From a checkpoint of a small spectrogram enhancement model: log mel input.
Rows from block 6 of a small spectrogram enhancement model, named by matrix and row number. Each number is 128 + 24 x the weight over its row's rms, rounded and kept within 0 to 255. All counts start at 0. Numbers have three digits each.
After each channel's rows are labels from the 100 clips, of 14848, where the channel reaches its highest value: "peak in band" is the frequency band that holds the peak. Only what is clearly more common there than usual is listed. The data: telephone keypad tones over noise or synthetic speech. In brackets: how many of the 100.
# conv: 3x3 conv (model.decb.0.0.conv.weight, 128x256x3x3, each kernel summed), inputs 0-85

conv.16:140150138145112115156118157135117116122129145109155140075135112173154108142170107132171117083105097102119137108080150124115161085180126139117079082132137132131129126137150147138151189130168101179120157112103111133128129074139141141132107127155088105130164133
peak in band: 4000 to 8000 Hz (79)

conv.81:125098106172106145143104090103120140112102131121102132111106180119088122120081111107096135104136094149127134141115146101122114156125163114106128135142139135129133141099120134121128131153133131126113130120145145138127089182092102131185132130129126126121105142
peak in band: 250 to 500 Hz (34); 0 to 250 Hz (34)

conv.124:153152148112103184105119118097174099154141086078105091139130144098122111099128111133122160092134089092140157127121157114177127173093131135095140169126100127098103136148108158140140129090104143100127107111143154136135110089076118095132140113109160155123143143
peak in band: 250 to 500 Hz (45)

conv.30:126118163114108126142153190157115160096105119110161123156108161171134138120156159119143152106070107159131106124129110166128127153145119127117134145165161145137141146134147160080119119172141132117126132154145140141123097183089130142153096149129127115146110140
peak in band: 500 to 1000 Hz (36)

conv.33:144123094132146119087152121138142111136168128160137118126121092103157117184078154128171170173107136094106130103164125107133123077146084139170113126123142110116118136174128085170090125086088163150121111092094112132086145160155105102111144126153118132077119118
peak in band: 0 to 250 Hz (38)

conv.56:139164142138157116115113128116154102137146128133108115148117157168159092103168094154117092125148113114134156127126128132141139149115138119135117123148102103128117078123112137118173099140180094162145164180165145108140160097143132129126127101122092081160134195
peak in band: 1000 to 2000 Hz (52)

conv.111:119125067148148145149170113146123128113092114091097160127129100127142155141129126086102173125105160137134131125100146120129092138082048146098123091155135100117136125100133086158159137126108133099100125119099186123136125066161071106126137125127154134063102125
peak in band: 0 to 250 Hz (98)

conv.8:113145129113157168138136111113147116097103159106161136111137137146112130165122147137086150155106174121117152131119130128134105144161093170096105172126118124121148114152103147093139120105112108129108165152100131109118135128127104141180148120155135117112112141
peak in band: 500 to 1000 Hz (53)

conv.97:113096142089140134168170192146117153093144127126158150119142098113124158134156150089157184101110140161119102123060136174118131156195129152118169115171170144153148160123172137107102152119095133113142103126089153175120096140112136133144102152177170146108164074
peak in band: 4000 to 8000 Hz (94)

conv.102:117097108142147130141143134126140131109154118125111135101141088155117116112116109124112157096145123128140138126094166113122123115107080174132093097176103105147122132128147123081145105132140105126100150122133180090161100056140043162179124122156126105131114131
peak in band: 1000 to 2000 Hz (100)

conv.38:120152110117094140159126114103120126122104144098149141070122147137101129185142163129116097172098148120110131105131117137131109050113107152115092151137135136117155133158089114110145192136130183130065030075098151112164166116150126131084118149135110147096117119
peak in band: 4000 to 8000 Hz (93)

conv.49:123129109128214135156112099117129114120136129112134120110120107094094131130094120126141138122151151133154152151097184119109105176060105137123144099085102124132134112149136104137129143105130164147112149141132125128128101085140103127201151132117084118123148105
peak in band: 0 to 250 Hz (98)

conv.0:157100151138131132095115176150162127137176109143120119117099130119141130144174112119144159103116110127098121159116177079130145165114116117105136160135162113120097156130119125148142110105165096128158130128134136121120085144135158150140141107146101074115115107
peak in band: 2000 to 4000 Hz (81)

conv.29:108083136107104125145152195164114169116110123119139167114151107127117162124138140106126147122120115154132103145080112150120131125133104170132140142170165149150143169117160113170124144160101163111155101166092150161125075180138154133128093130164177164100161081
peak in band: 4000 to 8000 Hz (66)

conv.110:120133131147139141124149145117133122142136135129141138134115147161127114127143124137144159145112102144133137133115130103138118137151129143120100119166147112117116110149132115133150132100173113145129127158114101103117108145137142140119126138151110108119116155
peak in band: 250 to 500 Hz (38)

conv.10:128090101127088107113126141103113144140132118158102132151094147151147139129174128095074128153148131122124129127172107143119087061091115144122121123173123117138129100091127067109149068113141106099151123161136174119110177171167092156066117132139142125087077163
peak in band: 500 to 1000 Hz (54)

conv.75:129109075090145096135144096178116147100130189080136171099154108179097134181143163104123100167078159138088136117095113111103115122149062106153072119141145114170145139160147061142130141174107110155077080100130132165098174190143109131178119140149139120151140132
peak in band: 2000 to 4000 Hz (53)

conv.80:088116083101157123157134113113093146101096134119146157165122142123148150143097178098117101156101143133151110113163122147084131096083120117146139125124127108154182148118128120109116172132105199102081103096104138135125183056152101083094098180070122150100119191
peak in band: 2000 to 4000 Hz (90)

conv.69:138149108144135106149107132139147114135132100157119112138122113094089109161121101144139140096109122088120168123146117097124138105101114111143164127059128090121120128130119072151120126081116154135101132125187177169106153096098107064135162115088128145128135100
peak in band: 0 to 250 Hz (80)

conv.39:127116106125151148146100142159142114130104132113131121128116178092139144147102155128123175110091115118129131166120154107129148142101086139118135110106148108114106137114120103165134157128076171102138129180115127153104121122157125058149126121112101147120133179
peak in band: 0 to 250 Hz (100)

conv.116:161165123158098115155129152125152101134087100153121105144172077099144117172117112129120146115134110104125157129138118152138134095112136171140149113123107125112134137105117122133119120092089114137155137091121172131143134065125073085138166090137166136123152110
peak in band: 0 to 250 Hz (71)

conv.19:138116131127097100150101094144115147114110138097085140132184091110091137132139136095123146098079167138115112101086116132119121135116086131120138079103106113157167119133168123151152122103120071132123013114123115122058148098167132078054134122126180142104133124
peak in band: 0 to 250 Hz (67)

conv.58:122135090131139118162088090088121147113160131116086142114122167119068140089099130124099138094168120157145113124123147118122115170050120136104151141121127124135129124114137115114136136137130126117091099138143167160120138151146096106188117120143127114113124169
peak in band: 0 to 250 Hz (79)

conv.108:126137102165140102144133163135111133144098118120114143156115159153159136145144142114126118153110124129120135111149119142132155124157112124141144096171150128125115132088127115125140141144136113126120080136120143117115162121172150127106110127088084109128127160
peak in band: 0 to 250 Hz (59)

conv.70:151118119136148137162080090074116138132101139124131137122104196092119147105103152121114135116098114121151121156133143124128149122167205108103140168122113136133133080110106144131120164125133162137128084145131098080112147123164170109103124138139134093078083149
peak in band: 0 to 250 Hz (52); 250 to 500 Hz (26)

conv.94:152142153170090137158102166125142122121106082095157079105115134106136112099129144157135142082080139131150121106128114166154135167127136152108172148140126144100123119151155184114144097102150138136145096151134145126104086120089162110087137109106102109115152110
peak in band: 250 to 500 Hz (48); 0 to 250 Hz (39)

conv.7:153132114124155167113135122121156105114155132107128108130117122144150107109119110139141139112123108130132125138136157098135145134111115107141098126139116129126116122135129123119144130120136091128112156105139118115146120089134089145178137124163119079149112158
peak in band: 1000 to 2000 Hz (89)

conv.92:112110083135154137163179138141102148086117148118222126113119117129157126120048170136167171128146135138152104115150110160122086073185136161150116077173163141115130149175162134103092149122106200150108207125074080154107123177104094123173114148184097146088153135
peak in band: 2000 to 4000 Hz (76)

conv.126:129124098142130131159148131127140098135110112097107128133131114153119108094112102109079145098159088112149136134078122113151115133122118137127136094193111107117115128131141107130141091131140109114127133126126176137133131100132075128191123089140159131128123166
peak in band: 500 to 1000 Hz (58)

conv.59:179113111128156102127096149126143109145145146134097142132133132117113127153131119122148138128143107133115135181094136135134170160145110129137154165152145119110094118109109113145150133104124085116143102170111128129140152167180164120198136118140105092104155110
peak in band: 4000 to 8000 Hz (59)

conv.47:140154136124102069156126162147119147131136124114155136154136136147154117085139145106154114111084138128105126103148133150133098140109127119160131100131158127152140111135176104138159127128133129164120084089125135164072171132122173087070122116154139142124163134
peak in band: 500 to 1000 Hz (60)

conv.87:097155124143159155123142111138134124145145118105108131110120122137105145143114121109137156127139139134132112155089169114133104143105040174105121104111118097110130110156122109170134156131132163105123093143120120152137125078161106092104132129133118151109109159
peak in band: 0 to 250 Hz (100)

conv.114:133121125117114125127146132106126124145079121125067150148115145092097140106106111123083174166126130139143109143142109107146133166104104110117116172110157133112113112093104096158147111130107118099114142173133120089113101130173171125091121126089140137073079155
peak in band: 0 to 250 Hz (61)

conv.43:113135137090082123161114101084098133134118121123126137106120137137074122099139140152146112101113132114169134106137130144131106060108154167113120117142103150140139102131121119083155171133145170125071079105151137122166145069130111099122115149164128176105126153
peak in band: 0 to 250 Hz (70)

conv.5:117115151132173137100151155125131120139121102173100151217099124123147132089133105129145083152155140127146131157143155102125148147113152138128162130133130132140119134082136122128121115133147141086152153153155138094140113072150121136096116135106099127118109158
peak in band: 2000 to 4000 Hz (61)

conv.122:109089118120102151145179138131098149110151132134164153125134105107167165112123140085171156115161146122123090154143139153130104083180134165128138090181152133122147140129157123138096139120090167107134138090050113162138129142111096130103119137216180198068142078
peak in band: 4000 to 8000 Hz (54)

conv.12:130141150112111115103135145136133145129141106139154117133138121143136127089113122161148118126088153119110138106169117141126118112093136097136132140099131145140151131133143120118109130163116164144100131097150100135139110137100150125098142142122114119131100118
peak in band: 500 to 1000 Hz (91)

conv.93:137133146158091148113138119157135126137084157080120131105141112150211129093146109119114079123111085137114119137098121118135143119149157107122077105141123130134119129130125129162141126148120079133162162135155111095131099105124165130098117122124137136150124115
peak in band: 0 to 250 Hz (97)

conv.76:142139140126100110119120159125133139137153132138121116145141126157145126103183112143137123127146129131128123148144114163132117109106128151134154141172123143130126108116144128117156096103158100150180092171112173140163136137148130159130121126121115093135134141
peak in band: 500 to 1000 Hz (75)

conv.96:110122150089183171128147109101157121144117137117137140111100163128079141133121138145134144167107145131128140167130161079131141156125117131110103168106134157129134125129100138137132184155135175114101106152116086096161100126164135144135150151151109117106109120
peak in band: 0 to 250 Hz (58)

conv.21:154107114150128130108126155116137120117129147098109144100103165099124145129121149109117147129084131159135117137115143127142142194064141126132108190141171085111129133148116112143166132085124161119152113134125128136128112173162200091151132140115096106067150121
peak in band: 2000 to 4000 Hz (100)

conv.112:159121085140120123157095141122109136106097118129099147128127161086140148153116123090149137119073097128143120114087150091105156138107124130110115141102154142129134179085112112162132169125111161130124088089177159144124139063138147054086109156123071128085139124
peak in band: 0 to 250 Hz (56)

conv.20:106118108132119186071145087125122128116163111157130111139112119094180132155101146101111119141166134113117121144177154091127108107109140122135113122147098090125153126137131110152090114097091182105146154067118141121128124087104069125079135118140185192101097120
peak in band: 0 to 250 Hz (77)

conv.13:163130115143119108113104118135120116129123159115126111121135157110165122137098128124145165111121094137105125163135145138131148118199123126133133142108142121107094121140120142142122134088124116153155162134107092118112120194136165104198132121134104102106133142
peak in band: 250 to 500 Hz (95)

conv.61:122101133136107146146127151134108142127083134125130159083124151113105155173098154106115136162147086145144110174119130120138135100187146178104117155166153167107113151116099146150128175124108170087162068161061118108151093147179155131149105142128094161057117116
peak in band: 500 to 1000 Hz (98)

conv.60:093127180118127118111147141099130140152138135168148151111125129124108143133142109130131128160164103135159127149118154129120141152132136151105128163138141134133134145141124183127121138115165159123163132153096107133152094097145153153093109137117097149124141110
peak in band: 250 to 500 Hz (73)

conv.109:168145088147087075121082139121153107167172124151101107137127143122143084116147124164158086104118114077105161096159108134123170108116131094169144152096124083107106118110120098142151146136126130167109128118184156163124181151107167087097149113124100129137171148
peak in band: 0 to 250 Hz (63)

conv.67:122144110170095132129109128091118128120128110141118099136103167152131103101141116140090092142150105137144135139162114134139107095116147162136122132160105121126125112102133125080146107109151118112102081140163166140116132159112091120109123106131132141141121177
peak in band: 250 to 500 Hz (58); 500 to 1000 Hz (36)

conv.113:106128092118140195139124106129157107119150114107178105087116124103177104168168143113152154113107167101085160164130155108126133089171114131111151137143092118131146137128124117155127147104081154147142088072103147156152127121090078150130173117165151149136117128
peak in band: 500 to 1000 Hz (30)

conv.42:136137081155146134134114050119129138131117148145172128124137158103169139110105187116114129112152178163073110192177185181134124122208113127115153108136092153112114092100143182101140127161113105153130092126039110115140157155179087164125166118195165114110145147
peak in band: 1000 to 2000 Hz (57); 500 to 1000 Hz (38)

conv.15:098123111109158153169155115097108134093085124116163126116131130075111149135066187103092131144110156161145112101140085160119104106083143149111128135091118118131176129134132134106102140133090215104119089082104130109107134088125084087097129150115177166080110154
peak in band: 2000 to 4000 Hz (56)

conv.14:160146127153110161127101133130144089128117109094129091088119117104133092121111113137098124115140118095138148129108103149134138143141133130105137134126094132092112125136093140094126116090115114120142132127139158121137127144091122117190150105087099132126133135
peak in band: 0 to 250 Hz (68)

conv.17:129125138146146137115139122111127130139105147127133147096121076093136153146137083103165166167167090145122118149069150115115141141143130157111142128119141158124121160133148151156096168073128123119162111100114079132139081093147114127108120144132118124089139098
peak in band: 0 to 250 Hz (100)

conv.106:141128111118106112130125130127142120125164108117110130120147095112115111149126151117138169131145131114103130140128131149139124075101096141153139123125121117132127145144117107165142157142096149129134068105096143141141148105169097113134131127158144125104137136
peak in band: 1000 to 2000 Hz (98)

conv.54:103081112147113127133159152174097160110081111119105150138156120094150158135110157083119197122114129137133091127123103109120095109170094157115157108141166134143145151101139104185113110117087139095155113156113157124071102153129130100125102126113178166054107140
peak in band: 500 to 1000 Hz (56)

conv.26:106114112128136140167138133095125122123069132115119144111092146142106127130148126118094127118133094120161136135073131128136105136201191126092141136168134130139153129115113146066118126133129145128092129100151174100151111146088134149153129140112162147099080109
peak in band: 500 to 1000 Hz (90)

conv.36:141153136143119132157116130109150101159076104116159081099114172114098105119133128160081168096147090119129158143134129157161135119175169139099142094123095146102109079104115175106152128155128138153141114190132152112150119131123125123170166085092132114139111140
peak in band: 250 to 500 Hz (46); 0 to 250 Hz (43)

conv.105:113143115096134105123124115104137126109182158135125138052109123144048126168196103144125128151158142142113150134120138089126121126084085183093109133102108147143132096126134088114165156121147108143085118173160174155175138131167090142124131113155087122114139119
peak in band: 0 to 250 Hz (87)

conv.101:109117075166123139127124107112113130133079112148100139142096150105140133160135114116082152146143131132131139118151145097108115114180154087109152136143122120124135143052106121107102124120121105118098090111147177076115117123125091151098134138089142140106063167
peak in band: 500 to 1000 Hz (74); 250 to 500 Hz (26)

conv.41:150137110111103154125144131108168083156130130120103139134096123131119114125164091129142109140131108078133155159111161081166152089092148111120100114161114109127116115084090082164165181101119138116118138113125157107185118085157126144135141106088137137086086160
peak in band: 4000 to 8000 Hz (99)

conv.66:097160143125147144157114120105099164125091129116161147122110166168125164115123135128132090137130151131118134108138146130101114132099195123129146141095139176152152147104126131101117169171134149131092129117157112132143119159099137160104101166139092117174128123
peak in band: 500 to 1000 Hz (44)

conv.63:101154151103085166110125082111096141119109143093138133099107177140117149084155132142089088138108145140122125099149102096117100137107177097090108139102117137131166120130112141113118147135147138120105125104133116117126134170094141147079118147108152155131092150
peak in band: 500 to 1000 Hz (76)

conv.62:144121160083128128126107144132149110157066144104102142167145134125121139120078136112090105160077118128139108138092111130123181195081090106135124205065148102142117148122079138159126139145090139070103108130121098135103129135151196072106125122096152150110132146
peak in band: 2000 to 4000 Hz (77)

conv.72:146120094112128125153084093097115133110158120112103151110138155124082139072096106116114139082171125130146127134117141105121111142086136110102143134130123133140120131108140114124141143139139107114112121137136161149124138135142093123212104125151129102119126165
peak in band: 0 to 250 Hz (60)

conv.90:128135129126077128130097146134135120157148123101135100129122136131106106138141119156111145135146090112129140085125071115129128125121125128132143168132148121105100144122134086178117114105095139100132137171170155168106096211075154119134124107085129167155119151
peak in band: 0 to 250 Hz (92)

conv.28:127147074116100134108085095114120125151116128124111145109150136090147131163120147101128106128156109100090141144119138116125124093121151142142161161130120111121140148112123084169136173071076144106135080076118178181131172139114130061112131116121160174099167142
peak in band: 1000 to 2000 Hz (74)

conv.51:137127080118089124132085080095109128145141139118091154117134141134091133109124106121129114082156081104131135123080131093126131108137164106113121122166102109135125124096115111137137152149122100140091130096152158123167142134121102125152109133113151122120119141
peak in band: 1000 to 2000 Hz (81)

conv.77:168121095113100113102067111123136108150134149106118136075144119090126120172137147120132118151154116100084133154114107135111163096131153103155126163101123112124117141133099093159133171095091137136136077079092115130126153174162164096117138124136107110101161103
peak in band: 0 to 250 Hz (90)

conv.52:097090138102113163132175159145136116131047118110147138138145121095173156144136152092115171139120126127119103139094109129133127116196137134102142144149159154123148169113130131164094131128064157105136114112070155132117082161094141144121122121145215183101104112
peak in band: 250 to 500 Hz (35)

conv.1:135133098125087131134151125130152121129142107113149121102133106125165107143198130134140135100104150078106158107151138106138111091115111118117100117159118102111134137146123116133161109088122118140105145089130170146164146090085105128081148099144149135117136114
peak in band: 1000 to 2000 Hz (71)

conv.40:135137112133146096104123098127139109139180140164115106150107130119122101151134136160152078121089184125121157096193134122138124134067106102145098094087098096118125074113137103125160102145157115181106166123163103106106176112142143121101166110118104118140120149
peak in band: 1000 to 2000 Hz (58)

conv.103:137115145135111170092163144129137119124141115076118123109098137101163132096183133125129170124141120125117114152123161108168112170136115143078121138159152134079091128131145162125171116105146109115139127132098127098149093115122147152086128104172124133072119123
peak in band: 4000 to 8000 Hz (66)

conv.115:090143109145203165153129066116122127132113113125136132083097117104082142159102106115154125125125158143141152178093176100135085167071101162088140098066121114116148090158132102148131166104144183122110133141146104161132122061134083074112162146126095160086112116
peak in band: 0 to 250 Hz (100)

conv.82:137139115137098151105156154134128134114138144104162129099104101136211130161172149121150115154142110114104121121144098154130113084133146140134095140162141132113123157127124143127131146112112140131191151123095121131153133144115144156120116136104106086125116131
peak in band: 500 to 1000 Hz (84)

conv.85:126104149130126154077142077109151115146160135128142110106098171109112139116156124150125165138131157114120126139155172095136114150140089153092102166110122142095097097131112142117142119125130131114124169171116111114138113186111129169118143124193120129118106138
peak in band: 4000 to 8000 Hz (66)

conv.35:148122164150076149076165161114175094171118125126093113138097110125149111141155069143106122163106079092139155135111133076168157131055116126110061157139129097111102117132088085175153112109134129113131160139166148105143093122130157137079135103091134147132090116
peak in band: 4000 to 8000 Hz (59)

conv.107:124138102111090098124117137155123138150098133174093133161159086123143122176147119121151118111163088103104135142141113132138139064182102148154166103134118120132112127078146103149109136122094104129145119117142146146110165132125109105099128122126164164140132143
peak in band: 500 to 1000 Hz (47)